Rows from block 3 of a small multi-label image tagger, named by matrix and row number. Rows with one number belong to one neuron. Each number is 128 + 24 x the weight over its row's rms, rounded and kept within 0 to 255. All counts start at 0. After the name is the row's rms in percent of the matrix's.
After each neuron's rows are labels from the 100 images, of 14976, where the neuron reaches its highest value: "peak on" is the class under the peak; "patch colour" is the nearest of a few named colours to the mean colour under the peak. Only what is clearly more common there than usual is listed. The data: cartoon faces.
# fc1: MLP up (model.blocks.3.mlp.fc1.weight, 320x160), inputs 0-159
# fc2: MLP down (model.blocks.3.mlp.fc2.weight, 160x320, transposed), outputs 0-159

fc1.97 100 [160 139  92 147 115 134  93 145 138 127 121  94 153 104 152 124 128  90 130 156 100 146  96 142 151 142 151 115  90 114 130 109 132 129 160 144 136 105  87  95 164 155 123 111 119 126  74 145  92  95 108  77 122 124 152 117 134  90 165 142 115 139 131 130 151 115 143  78 142 130 103 139 162 109 160 127 156 151 121 126 181 120 113 116 138 121 113 108 146 150 130 130 100 144 127 104 147  97 151 118 122 160 144 127 154 159 141 100 139 142 143 111 131 127 129 122 110 141 118 121 101 105 145 140  80 138 144 158 103 138  91 131 120 115 169 122  95 183  78 158 116 131 102 174 114 140 105 144  82 140 131 114 137 160  82 167 126 155 176 188]
fc2.97 110 [135 142 158 101 153 109 176 123 146  82 137 164 104 127 110 126 131 109 152 112 152 105 106 128 156 149 143 160 168 145 141 133 113 100 129 124 144 106 108 169 114 126 132 138 183 152 106  99 120 132 117 117 152 148  90 159 149 155  97 135  86  91 173 154 136 102 156 143 137  51 128 134 176 170 128 134 142 136 106 125 105 142 109 132 130 141 155 136 117 143 147 134 142 114 113 107 125 150 111 115 125  97 112 139 134 111 142 119 158 112 136 137 113 157 121 152 121  83  90 126  97 157 100 152 130 114  87 124  89 148 151 138 111  70  99 163 171 103 156 109 145 157  96  95 150 132 104 139 114 134 117 129 159 120 146  75  89 132 103 126]
peak on: hair
patch colour: red

fc1.174 105 [107 101 136 101 116 132 111 154 138 150 137 116 150 106 174 135  81 128 113  87 110 129 102 100 112 126 147 132 132 125 118 118 152 119 120 120 160 136 148 125  80 152 168 136 179  83  95 116  88  94 106 138 174 165 109  94 124 123 149 136 136 118 137 124 182 145 128 137 118 104 175 147  98 115 167 140  99 113 109 123 151 132  93 168 112 116 120 131 156 170 117 100 106 126 160 105 136 116  96 166  97 155 143 145 145 127  93 113 112  96 114 113 117 157 128 160 117 103 138 110 142  88 122 117 114 151 113  64 159 151 138 121 112 120 110 123 151 134 145 135 150 107 123 184 170 154 175 176 152 111 116  98 133 144 139 145 125 153 150 105]
fc2.174 109 [129 117 122 197 136 144 135 164 100 163 110 116 131 150 160 116 130 112 117 128 164 165 132 105 132 137 137 130 153 121  82 159  99 104 147 145 139 131 144 154 131 118 117 145  79 104 120 159 140 105 133 168 154 104 145 150 104 127  82 102 133  89 177 144 131 103 116  72 188 123 104 148 112 162 109 149  81 116 135 143 117 155 107  98 148 124 120  96 132 132 113 153  98 126 131 115 118 154 176 146 142  75 103 159 166 172 105 128  96 101 104 126 158 153 133 130  84 117 130 131 139 107 129 148 123 138 127 152 135 121 139 131 108 151 140  91  99 104 128  97  90 132 109 133 136 128 124 124 154 132 154 106 171  95  90 100 168 129 132 138]
peak on: backdrop
patch colour: cyan

fc1.153 094 [104 126 130 156 126 138 193 121 102 114 112 167 128  99 133 130 130 152 145 133  99 144 151 129 138 134 152 141 113 115  99 118 145 105 108 145 141 130 125 122 110 145 135 152  73 143 130 127 150 168 143 137 157 116 153 123 124 108 130  94  70 171 133 111  81 139 152 122 156 125 114 101 172 179 115 100 134 116 148 161 146 119 155  85 108 144 146  72 144 171 133 137  99 144 106 154 119 110  99 106 117 131 114 137 181 164  66  61 135  91 103 122 159 143 138 137 129 169 136 105 112 128 116 149 125  73 103 141 138  80 142 108 110 104 142 153  98 132 125 116 144 104 119 117 130 127  99 117 148 109 141 137 141 111 155 112 156 163 115 138]
fc2.153 095 [120 132 180 119 153 135  86 140 117 156 120 137 139 141 131 122 140 105 127 117 156 156 120 109 146 100  85 116 139 128 144 184 164 152 121 137 118 141  77 125 112 133 151 139 152 161 137 134 138 150 166 127 142 130 114 107 109 170 125  85  96  83  94 136 141 125  80 124 131  94 102 148 145 177 150 137 123 113 102 114 144 103  98 110  96 142 155 161  97 155  88 122 157 121 138  85 117 123 129 127 131 171 149 114  96 123 128 129 129 128 179 146 109 111 118  82 126  73 147 162 112 114 115 161 134 109 155 159 124 115 115 120  95 140 147 110 144 121 158  91 102 153 110 124 121 134  88 158 158 133 103 129 151 123 136 192 156  90 151 100]
peak on: eye
patch colour: grey

fc1.176 095 [107  88 135 102 116 145 145 105 121 128 169 174 105 135  93 115 112 159 146 116 126  99 106 139  92 151 158 165 148 140 132 149 133 105 162 139  97 141 129 150 114 169 123 151 118 127 103 132 108 112 113 148 159 116 123 124  85  94 107 134 151 118  96 102 139  89 153 109 152  86 147  83 100 181 154 140 101 122 135 148 136  97 137 167 131  94 100 138 138 118 147 119 106 124 163 132  49  53 140 160 130 140 115 129 138 153 106 140 141 107 110 155 128 145 126 115 111 108 119 151 138 126 116 167 126 177 143 139 133 145 107 110 149 144 138 103 119 117 164 157 162 111 145 180 111 113 122 138 110 124 173 119 148 153 116 123  92 155 123  97]
fc2.176 075 [144 149 136 131  94 133 117 101 156 113 130  82 107 155 108 153 124 148 112  76 129 125 117 157 127 165 109 151 150 143  78 106 107 135 146 102  96 114 131 145 149 100 128  99 129 120 111 174 110  84  93 130 125 132  97 134  98 150 142 117 123 160 146 135 125 123 155 158 116 125  97 152 175 115 153  94 123 161 117 123 133 129 145 123 130  83 134 111 176 159 128 126 163 168  96 111 154 111 128 121  63 118 128 112 129 187 142 130 155 107 122 150 122 149 112 112 120  82 185 161 105 134 153 123 145  86 153 131 108 108 114 143  78 163 128 117 104 147 172  94 100 131  97 113 155 164 130 159 118 156 149 103 126 150 145 136 107 128 146 132]
peak on: backdrop
patch colour: pink

fc1.35 091 [146 127 149 133  84 151 116 136 139 110 134 102 126 144 135 179 130  98 138 151 111 166 116 166 145 123 144 141 127 135 139  95 103 115 129 144 143 110 126 100 130 112 132 168 135 120 141 123 182 122 108 151 100  97 161 152 152  99 101 117 104  90  81 116 152 135 107  98 140 127  73 145 178 125 138 135 116 105 139 111 154 163 137  70 133 162 112 101  98 165 108  97 124 117 129 137 122 148  88 134 126 100 169  99 181 134 116 102 140 156 118 131 133 131 149 105 110 161 161 128 111 109 143 117 180 136 124 136 166 144 159 124 110 120 132  46 123 145 120 132 139 144 110 122  83 127 135  96 165 142 143 121 153 134  72 132 128  91 147 127]
fc2.35 090 [137 129 171 168 127 128 110 100 115 112  35 156 118 147 143  82 125 145 158 121 149 123 120 134 137 125 110 124 129 149 103 100 158 161  82 106 122 150 119 160  71 141 115  84 152 153 129 173  83 112 138 116 108 142 139 149 140 133 141 162 166 149 131 129 125 120 119 126  99  74 142 111  85 133 111 126 105 145 111 130 148 144 149 114 106 118 114 143 106 136 104 128  86 150 112 154 145 141 123 108 140 152 163 131  84 147 128 152 156 142 119 136 106 121 153  85 118  99 122 131 117 137 115 134 108 129 104 139  94 135 172 134 146 144 102 107 140 161  81 135 130 172 114 111 161 114 160 178  93 115 145 157 125 147 116 112 164 167 110 128]
peak on: mouth; skin
patch colour: grey

fc1.135 100 [ 74 113 133 124 115 154 131 107 146  92 104 139 136 176 117 176 144 146 134 152  91 129 123 139 105 140 130 142  97 162 137 136  99 111 119 132 133 131 110  52 137 133 137 155 126 138 124 120 155 162 126 145 159 112 131 150 104 115 142 132 124  87 129  86 123 145  78 102 119 108 166 125 134 110 100 101 156 139 144 122 123 116 124 129  87 150  93 149 130 103 121 106 168 144 107 107  96 133  96 115 144  80 149 163 110 123  93 124 126 106 119 119  83  99 113 131 154 170 148 148 136 111 106 184 187 110 145 119 146 143 146 128 100 139 122 125 153 150 142 127 172 173 155 174  89 122 127 162  84 114 151  96 135 140 122 140 117 122 139 168]
fc2.135 121 [125 145 155 115 118  84  95  99 181 151 119 121 155 189 149 100 132 104 124 166 146 136 139  96 131 127 129 163 111  86 123 144 120 140 121 143 116 143 116 133 139 145 182 119 140 183 156 155 131 116 127  91 125 151 158 145 167  75  79 132 145 146 169 112  86 118 136 143 104 105 146 137 119 120 137 110 154 184 107 167 154 139 157 137 152 137 142 116 116 150 128 122 124 121 106 108 147  90  92 133 128 110 102 143 108 119 159 143 102 149 100 138 136 127  96 113 105 129 100 122 120 112 104 157 107 175 105  86 143 134 133  63 141 121 128  87 113 113 124 117 135 106 134 142 114 139 105 166 138 171 162 106 123  84 102 119 125 128 121  97]
peak on: hair
patch colour: blue

fc1.80 092 [149 138 114 125 149 133  90 165 140 162  84 107 126 169 114 118 149 138  83 144 126 204 152 130  95 130  99 125 159 107 107 150 155 115 145 107 141  80 102  91 126 158 134 118 134 168 126 167 149 189 139 127 118 128 118 136 154  82  96 137 128  94 137  87 126 133  91 113 131 147 102 120 103 140 136 102 121 169 114 123 142  93 163 132 143 111 114 121 138 130 108 119 159 149 130 115 101 132  86 116 113  98  81 143 124 125 108 133 153 130 180 129 134 111 120 156 142  87 124 156 116 143 154 138 144 164 128  89 162 106 147 128 134 143 103  95 131 122 107 185 163 111  98 133 103 119 122 154 137 148 128  84 144 114 139 138 138  84 152 121]
fc2.80 111 [123 108 109 133 135 118 162 170 142 155 120 123 139 123 105  97 133 123 167 119 141 144 155 163 161 146 146  91  91 125  90 194 138 121 145 131  92 120 157 131 136  87 154 115 103 168 138 129 122 143 153 150  77 105 135 100  95  87 117 143 159  95 142  95 128 114 149 116 132 143 157 149 151 153  81 125 154 137 127  83  94 140 131 141  85 137 149 171 111 103  95 139 126  80 112 126  85 142 127 154 138  81 134 177 125 121 115 115 124 115 148 136  87 143  88 132 146 128 145 139 156 123 139 125 142 140 162 132 116 164 121 134 175 123 104 164 115  94  89  80 107 145 119 138 143 139 155  87 141 102 112 159 144 108 119 142 148 132 127 128]
peak on: hair
patch colour: blue

fc1.246 099 [172 161 132 119  88 140 147 159 165 130  95  99 146  83 114 110 119 113 116 108  97 150 108 119 107 130 134 103 152 118 127 143 176 116 145 178 123 142 144 166 154 130 144 143 136 123 104 133 132 171  99 139 105 147 110 134 143 113 126 146 148 149 148 151 133 138 146 145 153 152 115 157 163 146 171  98  85 135 108 144 129 132 107  98 151 115 165  64 105 141 135 117  85 124 141 127 119  94 141 105 132 180 108 124 101 112 130 142 117  97 162 120 105 138 129 104 115 110 131 146 156 157 103  74 107 173 101 133 138 124 149 145 149 131 142 101 126  86 141 140 104  78  81 122 139 160  99 124 118 140  49 113 119 112 125 141 151 151 111 132]
fc2.246 105 [129  95 120 144 190 135 147 127 144 152 150 129  94 130 171 101 146 131 129 148 152 111 151 109 135 114  72 145  96  92 137 132  74 168 153  91  81 130 103  89 136 110 149 154 132 145 151 111 172  83 134  90 144 120 125 118 114  86  78 126 104 124 121 101 111 162 120 116 133  91 145 151 122 121 124 150 120  89  95  96 180 121 142 153 103 116 114 133 137  79 164  82 190 140 133 133 126 112 114 144 152 106 161 122 168 124 142 114 107 156 115 107 115 105 106 139 120 139 135 102 124 121 126 134 164 139 139 158 147 123 129 129 104 135 135 132 134 138  99 119 150 165 172 164 132 127 143 157 131 128 160 178 118 112 140 129 128 112 139 103]
peak on: hair
patch colour: green

fc1.180 089 [152  97 150 143 108 122 146 140 112 169 137 121 114 149 112 157 155 125  95 120 134 133 146 122  88 115 136 139 158 112 117 164 155 157 135  72 133 124 112 121 147 128 151 141 119 125 178 148  95 146 147 108 110 135 124 138 127 137 163 148 105 142 118 141 125 154 100 133 137 131 109 133 142 118 133 132  99  98 134  93 124 122 167 138  92 105 113 133 129 192 148 186 140 108 117 158 105 104 146 106 115 116 131  86 126 161 130 112 111 114 142 124 119  53 146  93  97 115 173 108 131 150 151 186 142  95 151 119 143 118 173 136 120 104 149  93 139  86 110 142 118 117 120 102 156 120  74 140 119 109  85  95 120 102 142 186 165 114 160 142]
fc2.180 052 [116 154 112 132 147 155 119 143 144  94 122 129 129 103 143 123 106  81 146  82 108  83 143 143 152 133  97 138  82 114  82 105 115 154 133 124 106 131 144 129 134 108 181 126 122 145 129 134 166 112 107 169 135 125 160 153 150 133 104 128 112 139 152 121 121  87 130 112 127 121  95  87 137 145 152 134 137 136 134 125 150 156 133 126 183 140 132  64 115 124 101 129 122 156 128 106 150 127  88 116 139 158 151 166  98 130 111 146 134 107 132 163 110 150 175 116  94 177 138 184 129 121 142  99 102 176 101  91 113 121 166 147 159 150 150 102  66 141 108 135 123 122 137 114 104 130 116  88 129 148 133 158 156 158  95 104  87 151 122 126]
peak on: clothes; skin
patch colour: cyan

fc1.159 100 [132 128 164 136 104  89  92 134 142 144 150 124 164 150 142 105 123 131 161 145 109 122 149 140 161 133 132 150 146 128 112 142 138 117 177 140  85  88 127 125 156 100 129 135 110 129 128 136 125  69 155 123 157 106 155 144 158 125 160 120 167  97 128 124 137 104 145 151 129 114  99 118 118 134 105  96 119  98 105 135 146  83 124 113 131 168 133 127 116 215 151 182  97 107 144 158 171 107  96 168 145 116 117 149 107 101 129 108  89  81 118  85 146 118 140 109 140 100 100 140 165 124 138 127 115 140 120 144 120 140 113 153  60 124 138 118 120 130 116 134 118 134 145 153 112 182 148  89 104 140 143  86 106 149 101 133 147 103 131 108]
fc2.159 083 [100 118 152 130  96 107 138 133 130 145 134 105 128 133 153 146 125 133 111 155 139 133 136 128  80 106 165  95 121 135 130 153 132  95 134 128  91 135 153 156 160 146 124 154 155 145 138  97 162 132 100 110 148 128 174 101 161  78 118 151 110 173 121  77 168 145 148 125 111 117 135 170 142 113 115 104 138 137 119 125 151 123 135 121 133 172 140 136 140  57  92 125 129 147  96 143 137 133 155 150 119  81  84  95  89 157 101 130 164  99 121 103 143  89  82  98 149 106 147 145 175 136 164 160 171 140 121 118 146 141 101 126 128 103 102 144 105 112 133 120 123 120 110 116  99 141 135  99 147 154 121 101 163 159 174 133 107 107 124  90]
peak on: clothes
patch colour: white

fc1.39 119 [116 134  99 122 110 169 165 142 104 142 145  97 135 124 111 129 110 127 176 103 109 145 109 176 140 121 116 148 128 147  97 114 146 129 169  90 119 131 138 140 147 148 146 156 144 114 167 135 111 124 125 129 114 107 121 119 122 153  81 150  83 122 125 129 166 118 102 123 112 159 114 189 123 152 107 159  87  68 107 154 123 112 130 125 143 154 144 177 130 129 116  83 119 146 111 138  90 150  86 146 146 115 124 150 114 140 123 135 116 112 110 141 162 123  79 126 141 126 139 157 133 182 126 102 164 107 112  76 112 118 130 121  92 152  64  95 135  93 154 135 130 170 119 147 148 156 119 179 175 126 126  89 116 114 141 129 110 129 115 122]
fc2.39 104 [ 81 109 137 122  66 159 151  80 162 111 118 144 175 108 118 110 102 185 145 131  68 115 107 100 120 180 120 138 123 163 135  94 127 150 149 135 122 141  83 121 112 100 123 159 167 128 155 103 150 117 143  69 139 132  91  94 132 188 103 106 136 157 129 138 134 135 146 152 125 132 138 103 162  80 116  96 146 116  99 169 164 154 107 142 103 122 137 115 108 139 131 147 133 129 106 147 113 137 132  94 111 149 143 122 145 102  94 117 114  97 175 148 132 150 139 103 111  98 118 124 115 114 146 122  94 106 114 143 123 162 138 156 125 136 134 155 153 113 135 113 106 100 153 131 152 142 145 160 151 152 121 148 146 147 127 107 151 110 113 165]
peak on: mouth
patch colour: grey

fc1.301 105 [106  60 109  97 141 158 178 123 147 121 185 142 136 113 129 142 121 106 132  85 162 134 141 171 112 101 122 154 138 141 158 141 152 102 129 114  84 127 114 159 126 103 143 120  88 126  92 126 149 130 134 151 155 102 136 179 138 169 113 149  97 147 130 125 121 111 107 135 108 157 130 115 150 163 159 156 100  85  96 140  98 158 170 100 185 145 149 117 158 119 177 138  97 135 109 103 138 115  96 120 123 155 153 178 124 160 125  83 149  89 113 171 112 147 140 117  95 126 120 112  91 168 130 123 123 115 109  90 119  90 109 113 134 138  98 106 134 117 146 147 131 144  97 124 122 137 122 173 137 124 125 117 123 123 119 111 136 135 116 111]
fc2.301 125 [124 150 143 123  94 124  87 112 146 158 129 186 115 130 139 184 126 119 114 117 134  96 129 139 147  95 164 117 152 112 132 150 158 104 121 150 151 158  91  90  97 123 139 148 191 173 122 111 150 173 109  80 106  98 126 128 116 133 127  99 104 107 125 157 136 133 126 109 135  77  96 159 107 142 151 116 112 164 121 139 149 116 150 135 120 169 121  99  96 111 106  80  85 133 134 132 126 135 161  96 142 145 161  94 147 151 139 142 154  83 116  80  96 143 139 107 127 134 133 114 135 136 122 141 110 149 106 157  85 107 137 125  86 108  91 132 139 127 126 140 132 110 126 153 161 134  89  95 158 139 131 123 144 155 122 131 149 163 182 124]
peak on: eye
patch colour: grey

fc1.173 104 [139 129 147 118 149 112 142 153 135 151 134 133 146 162  84 134 116  98 190 128  72 140 108 117 130 160 108 124 153 146  82 141 167  97 156 135  96 144 106 111 120 176 131 112 123 113 146  81 182 150  88 135 139  92 147 100 157 138 108 110 106  97 112 158 134 111 111 147  99 163 128 125  99 134 104 135 133 106 152 149 122 129  96 147 170 116 140 134 144  99 118 119 129 113 135 159  98 100 171  99 117 106 120 163 178 118 115 135 121 135 105 135 132 142  72 111 156 108 136 131  81 174  95  88 137 107 160  92  88 134 117 119 119 127 101 148 191 128 120 164 144 139 129 117 152 106 126 154 130 142 143 153 147 114 134 141 118 111 117 148]
fc2.173 099 [159 167 181  98 113 111 115 142 130 140 117 138 159 138 163 106 160 149 146 120 128 126 163  78 126 112 123 111 116 179 139 104 124 163 126 123 145 118 118 107 186 120  91 164 123 113  88  98  72 111 139 135 136 162 110 180 118 122 141 131 142 127 110 118 136 151 101 132 112 127 117 110 146 125 109 144 136 159 130 140 121 130 120 159 136  88 168 119 115 161 101 159 100 124  74 144 117 102 118 153 156 141 128 111 134 159 141 176 115 144 146 106 107 104 148 140 122 100 142 108  98 113 180 102 115 115 153 182 128 133 146 149 134 119 160 109  97  81 165  90 128 129 158  98 142 140 115 126 122 122 110  90  90 128 131 142 127  73 118  94]
peak on: mouth
patch colour: grey

fc1.268 087 [ 96 146 173 126 103 116 139  72 116 148  73 123 110 146 140  98 122 173 118 154 126 105 166 130 145  83 124 170 112 142 164 125 123 111 125  91 100 109 137 125 118 150 136 119  95  94 135 138 165 154 148 112 114 190 131 112 178 102 113 109 106 119 101 113 100 144 193 127 155 110 143 114 117 136 142 160 124 147 180 111 121 114 106 117 120 141 107 100 108 149 129 133 142  91 151 109 137 128  73 150 136  86 104 141 132 177 135 100 133 129 104 150 107 142 125 158 150 100 126 189 128 109 100 112 152 125 133 121  87 113 143 125 149  90 119 159 151 103 103 112 146 146 148 144 122 159 160 137 154 126 121 145 119 142 173 121 119 124 115 112]
fc2.268 121 [142 112  91 151 139 128 177 170 127 151 137 109  66 157 108 139 132  95 116 137 114 150  94 161  94 149 158 117 160 115 109 127 127 116 139 151 170  78 122 144 180 123 128 159  91 148  85 118 104 107 150 163 157 103 152 141 114 171  96 113 126 105 143 135 106 109 103 131 161 108 150 144 146 141  96 124 174 122 101 151 133 146 120 116 103 105 123 121 172 122 106 122  94 134 128 125 121 144 149 126 115 144 142  99 116 128 122 155 114 118 178 159  90 136 126 148 154 130 139  99  76  93 109 136 108 176  84 110 108 127 107 158 122 146 149 123 156 127 133 148 176 175 152  98 148  98 121 120 130 132 122 113 148  93 115  99 115 107 116 153]
peak on: skin
patch colour: grey

fc1.67 094 [ 87 138 119  82 149 117 149 158 122  98 133 161 135 146 104 117 121 154 139 142 116 146  89 153 115 104 142 101 130 125 190 168 140 116 132  82 127 113 133 134 108  91 121 153 140 181 163 166 142 122 176 147 107  97 135 111 113 123 121 146 116 116  86 116 130  87 160  89 132 100  98 133 108 146 124 116 126 125  95 101 138 128 159 132  92 113 101 170 166 175 123 123 106 136 150 130 119 143 121 112 116 124 197 167 143  91 120  73 132 125 137  98  69 122 156 113 150 137 125 103 109 166 103 163 119 107 111 160 129 143 107 155 127 141 128 154 160 135 140 114  79 128 130 135 122 144 120 143 122 149 140 122 162 136  91 112 126 157 154 136]
fc2.67 078 [103 110 178  84 123 106 154 129 148 140  93 118  81  97 134 123 127 174 110 128 117 138 136 125 113 172 102 112  88  85 110 130 126 157 127 164 135 130 134 123 147 137 134 121 129 137 116 119 121 119 137 126 128 134 186 114 136  91 143  87 162 115 143 163 112 151 111 121 138 131 182 164 138 129 118 134  96 141 124 154 143 130 142 109 146 112 123 128 127  94 130 151  80 106 104 117 135 107 142 129 150 104 107 142  69 183 121 120 131 155 122 126 149 151 147 130 127  89 167 167 198 103 131 122 133 111 149 129 145 134 161 128 125  95 141 157 146 119 131 156 135 107 118 128 141 104 195 108 132  91 101 133 102  74 123 131 146 102  69 143]
peak on: clothes
patch colour: grey

fc1.302 096 [127  92 136 121  83  93 122 144 136 151 119 140 139 101 129 167 146 142 141  97 101 139 143 136 120 141 110  80 123 122 118  89 111 121 100 102 102 134 136 151 118 137 134 129 161 118 102  96 155 166 115 133  51 114 103 132 150 137 153 110 121 127 129 115 149 109 145 185  99 179 150 135 154 134 138 141 150 172 120 112 105  86 143 139 121 139 157 104 135 150 115 126 158 166  92 147 139 124 135 119 111 137 145 169  77 150 153 163 112 143  87 136  89 126 149 170 114 116 202 151 118 126 152 105 135 145 127 139  92 142 167 126  98 162 152 146 158 110 102  96 115 109 112 163 126  92  97 130 109  81 121 129 141 141 120 136 138 141 141 106]
fc2.302 077 [122 135  96  84 132 133 132 106 123 129  98 168 135 133 121 156  92  90 112 136 119 140  79 132  89 140 114 107  86 116 103 182 130 178 115 134 123 141 176 108 109 146 125  86 161 121 123 160  95 115 104 120 142 146 155 121  76  92 151 181 139 150 146 124 149 165 114  74 163 172 120  81 130 151 102 108 150  73 135  88 139 120 151 158 116 160 124 146 123 120 158 141 130 115 124 143 129 136  98 147 125 143 116 125 154 141 101 109 131 163 155 127  95 106 120 107 124 130 105 153 150 137 125 130 163 125 140 168 139 132 118 136 102 105  76 125 104 150 144 132 104 140 158 131 129 143 155 127 123 160 171 126  78 145  89 124 145 129 140 119]
peak on: hair
patch colour: pink; white

fc1.110 091 [ 92 126 113 122 105 128  95 123 122 125 125 107 144 144 120  91 126 102 132  84 102 108 112 128 130 134 135 172  90 134 174 119 116  83 169 201 123 149 112 102 145 157 114 135 123 103 119 187 125 134  75 127 156 124 110 144 107 183  98 181 105 148 119 123 157 129 126 100 130  98 152 119 149 153 155 132  92  90  98 117 141 136 164 120 159 127 140 125 111 115 127 140 124 114 147 147 138 167 110 100  96 103 165 156 167 146 145  96 151 105 104 116 174  99 103 177 116 135 126 152 114 123 156 148 151 128 141 120 127  93 157 107 140  95 103 151 134 147 180 136 109 116 151 118 118 141 143 137 124  90 126 132 126 138 113  82 138 114 163 119]
fc2.110 065 [115 165 139 147 146 137 115 115  96  90 153 108 142 138 113 110 181 109 134 103 135 122  89 145 125 116 136 110  98 108 103 133  69 128 127 152 123 128 104 128 114 137 136 162 117 171 132 102 159 101 176 112 135 150 109 119 139  92 132 102 139 136  93 142 169 122 165 124 145 147 114 157 146 114 139 118 149 178 125 117 104  77 115 135  98  81 158 127 112 144 126 137 167 100 129 144 129 141 120  85 118 121 168  98 130  78  89 125 142 123 113 109 120 176 137 127 156 130 163 129 137  91  65 133 116 137 129 127 112 125 141 151  96 149 106 134 162 142 158 116 122 132 112 163  96 148 140 114 117 108 113 146 147 197  93 127 180 143 103 150]
peak on: eye
patch colour: grey

fc1.3 111 [119 121 134 134 138 147 116 146  95 136 134 152 150 117  93 134 130 107  72 133 165 159  44 107 117 146 170  76 102 162 113 154 124 120 110 154  96 141 103 102 138 105 123 130 123  95 110 143 134 110 122 124 160 141 157 132 154 147 105 154  94  96 127 140 130 153 142 148 101 123 106  86 136 156 113 131 153 103 134  68 115 148 185 138 105 143 156 132 140 142 143 127 110 127 139 146 161  94 143 113 137 128 133 103 188 126 133 134 126  94 120 121 108 160 125 128 118  99 155 126 116 144 116 140 136 171 141 134  95 103 138 119 137 142 117 115 156 119 152 179 130 117 160 131  83 124 126 127 130 106 138 141  73  71 114 159 111 148 163 175]
fc2.3 084 [123 139  65 143 123 142 118 115  96 121 147 114 154  97 124 141 124 129 155 112 176 131 126 100 133 126 132  86 134 151 111 130 137 126  86 147 108 132  96 129 114  85  88  96 126 140 101 117 145 141 130 141 188 149 120 135  94 127 177 140 117 162 147 117 179 121 170 137 124 124 123 150 133 130 161 103  84 157 133 147 175 111 153 106 149 124 168 104  93  75 124 115 123 117 104 129 153 112  98 134  96  91 186 122 146 136 144 123 173 127 145 110 129 180 135 135 140 131 157 148 118 130 127 116 154 154 132 131 112 115 103 118 189 115 109  99  96 154 132 152 131  96 103  80 105 119 174 150 109  94 154 137 134 123 117 148 131  99 118 118]
peak on: skin; eye
patch colour: grey

fc1.297 096 [115 137 134 127 160 125 140 152 115 121 132  94 131 161 146 111 151  92  99 119 137 145 133 116  67 145 143 181 131 160  82 156 122 131 136 117 136 134 160 129 138 163 145 138 165  69 102 129 151 123 171 160 117 124 101 173  97 136 151 144 126 131  97 122 157 111 124 134 127 111 126 153 131 154 138 131 145 105 132 165 117 106 118 182 112 163  97 132 155 162 126 167  98 143 121  75 111 118 145 125 131 104 103 137 130 141 124 130 129  82  89 102 156 128 123 117 126 102  96 112  82 104  74 134 114 122 105 107 104 168 166 145 170  94 132 100 176 137 128 141 136  92  94 149 148 116 152 154 128 112 153 110 107 136 135 157 106  98  97 116]
fc2.297 092 [122  99 138 138 130 140 144 139 140 114  85 150 105 142 170 146 111 134 106 152 115 110 152 130 167 137 124 154 108 113 105 107 119 115  87 127 117  86  83 121 122  85 110 135 168 155 112 120 147 136 140 120 133 138 128 135 102 130 132  90 163 121 148  89 121 162 139  75 155  98 139 129  98 186 112 116 144 159 134 116 128 153 136  99 123 167 146 130 150 198  83 109 127 145 149  93  68 119 148 137 137 115 115 159 148 141 125 158 149 122 153 115 136 127 105 166 124 186 134 128 169  93 131 116 143 186 129  86 166 121 165 124 111 133 106 106 126 111 146 135 123 161 132 100 102  93 116 103 128 133 109 105 122  79 100 122 153 126 144 138]
peak on: backdrop
patch colour: pink